{"horizontal_flip": true, "decoder_layers": 8, "decoder_norm": "layernorm", "decoder_qk_norm": false, "decoder_dropout": 0.05, "grad_clip": 3.0, "weight_decay": 0.09, "adamw_weight_decay_other_params": 0}
Rows from block 5 of the image encoder of a small image captioner, named by matrix and row number. Each number is 500 + 40 x the weight over its row's rms, rounded and kept within 0 to 999. All counts start at 0. Numbers have three digits each.
After each channel's rows are labels from the 100 images, of 14976, where the channel reaches its highest value: "top examples" is what is common among them. Only what is clearly more common there than usual is listed. The data: close-ups of made-up surfaces with and without defects. In brackets: how many of the 100, against the usual share in percent.
# conv: pointwise conv (encoder.blocks.5.conv.weight, 112x112x1x1), inputs 0-111

conv.110:478556513522493505460462496505506500385514591504495483542533430432482473481460573417525514491501503460477494499476416508498430512493474505438482529487545449499555497466505513439544480511445441500513493583489499450518532495516556484614516440519479472464478554507535424504498549519513548510554473487423456503556545531452424509497466492477
top examples: stain (100 vs 11); tiles (31 vs 11.2)

conv.4:544530440458588533492527449542547542518465430437524509538544483505574451426465469497471455582538469497456458544471469495536477513503525444513460443514543503526443508494546452495548545426503494499515526457552482529479500491490520538500453514460489540504547457478565514488549588471537505491440531478520431555503464600464492441500527430522
top examples: hole (95 vs 10.9); tiles (39 vs 11.2)

conv.21:491452529492541568496503447461488487425518510427493542624472508507560545467467537503455493544478450523444463501425521501560493443532547471507424572455520520483483569479515450499524542427528525470489488448504490538555495482510517394432478511468480470468518615528504500477462498531470503456522514572489519520525459481454490437494485509481
top examples: hole (79 vs 10.9); tiles (41 vs 11.2)

conv.6:527548504538493501550447509566448511427499456493531497497431541442494557501513450496565506510522443505449372486485477491491530486466520526457567459500411523533515468446439473531467550544443495463440510560536483457457542465508463492497513461487604505499514506584548451475513556488474477533562488537474512519560508486447470543535559482499
top examples: hole (52 vs 10.9)

conv.107:523494513556503575563511522478492547484526466524511508530495488543527569543523480454421484533504487477464450491548523501545468460521566467545502469516487469470591499544485441542401496515487544477609503509493585501519465532465459501561515565514527441542509427505459464494497450532517541475508528500548498459355511498486481499445492513443
top examples: hole (100 vs 10.9); tiles (66 vs 11.2)

conv.2:478558505457432492429536509423502536540580506451501502498504505505506450470466467458496556450522593411481466432509556479511497468472554482497479488473492514409467480450519476529450515441509504520493497484498493510490551475542483486500506574498510450481427519491515525498466531452466464406514443451395474539470598522517469565512508506434
top examples: bright spot (50 vs 11.2); hole (33 vs 10.9); circuit traces (26 vs 10.6)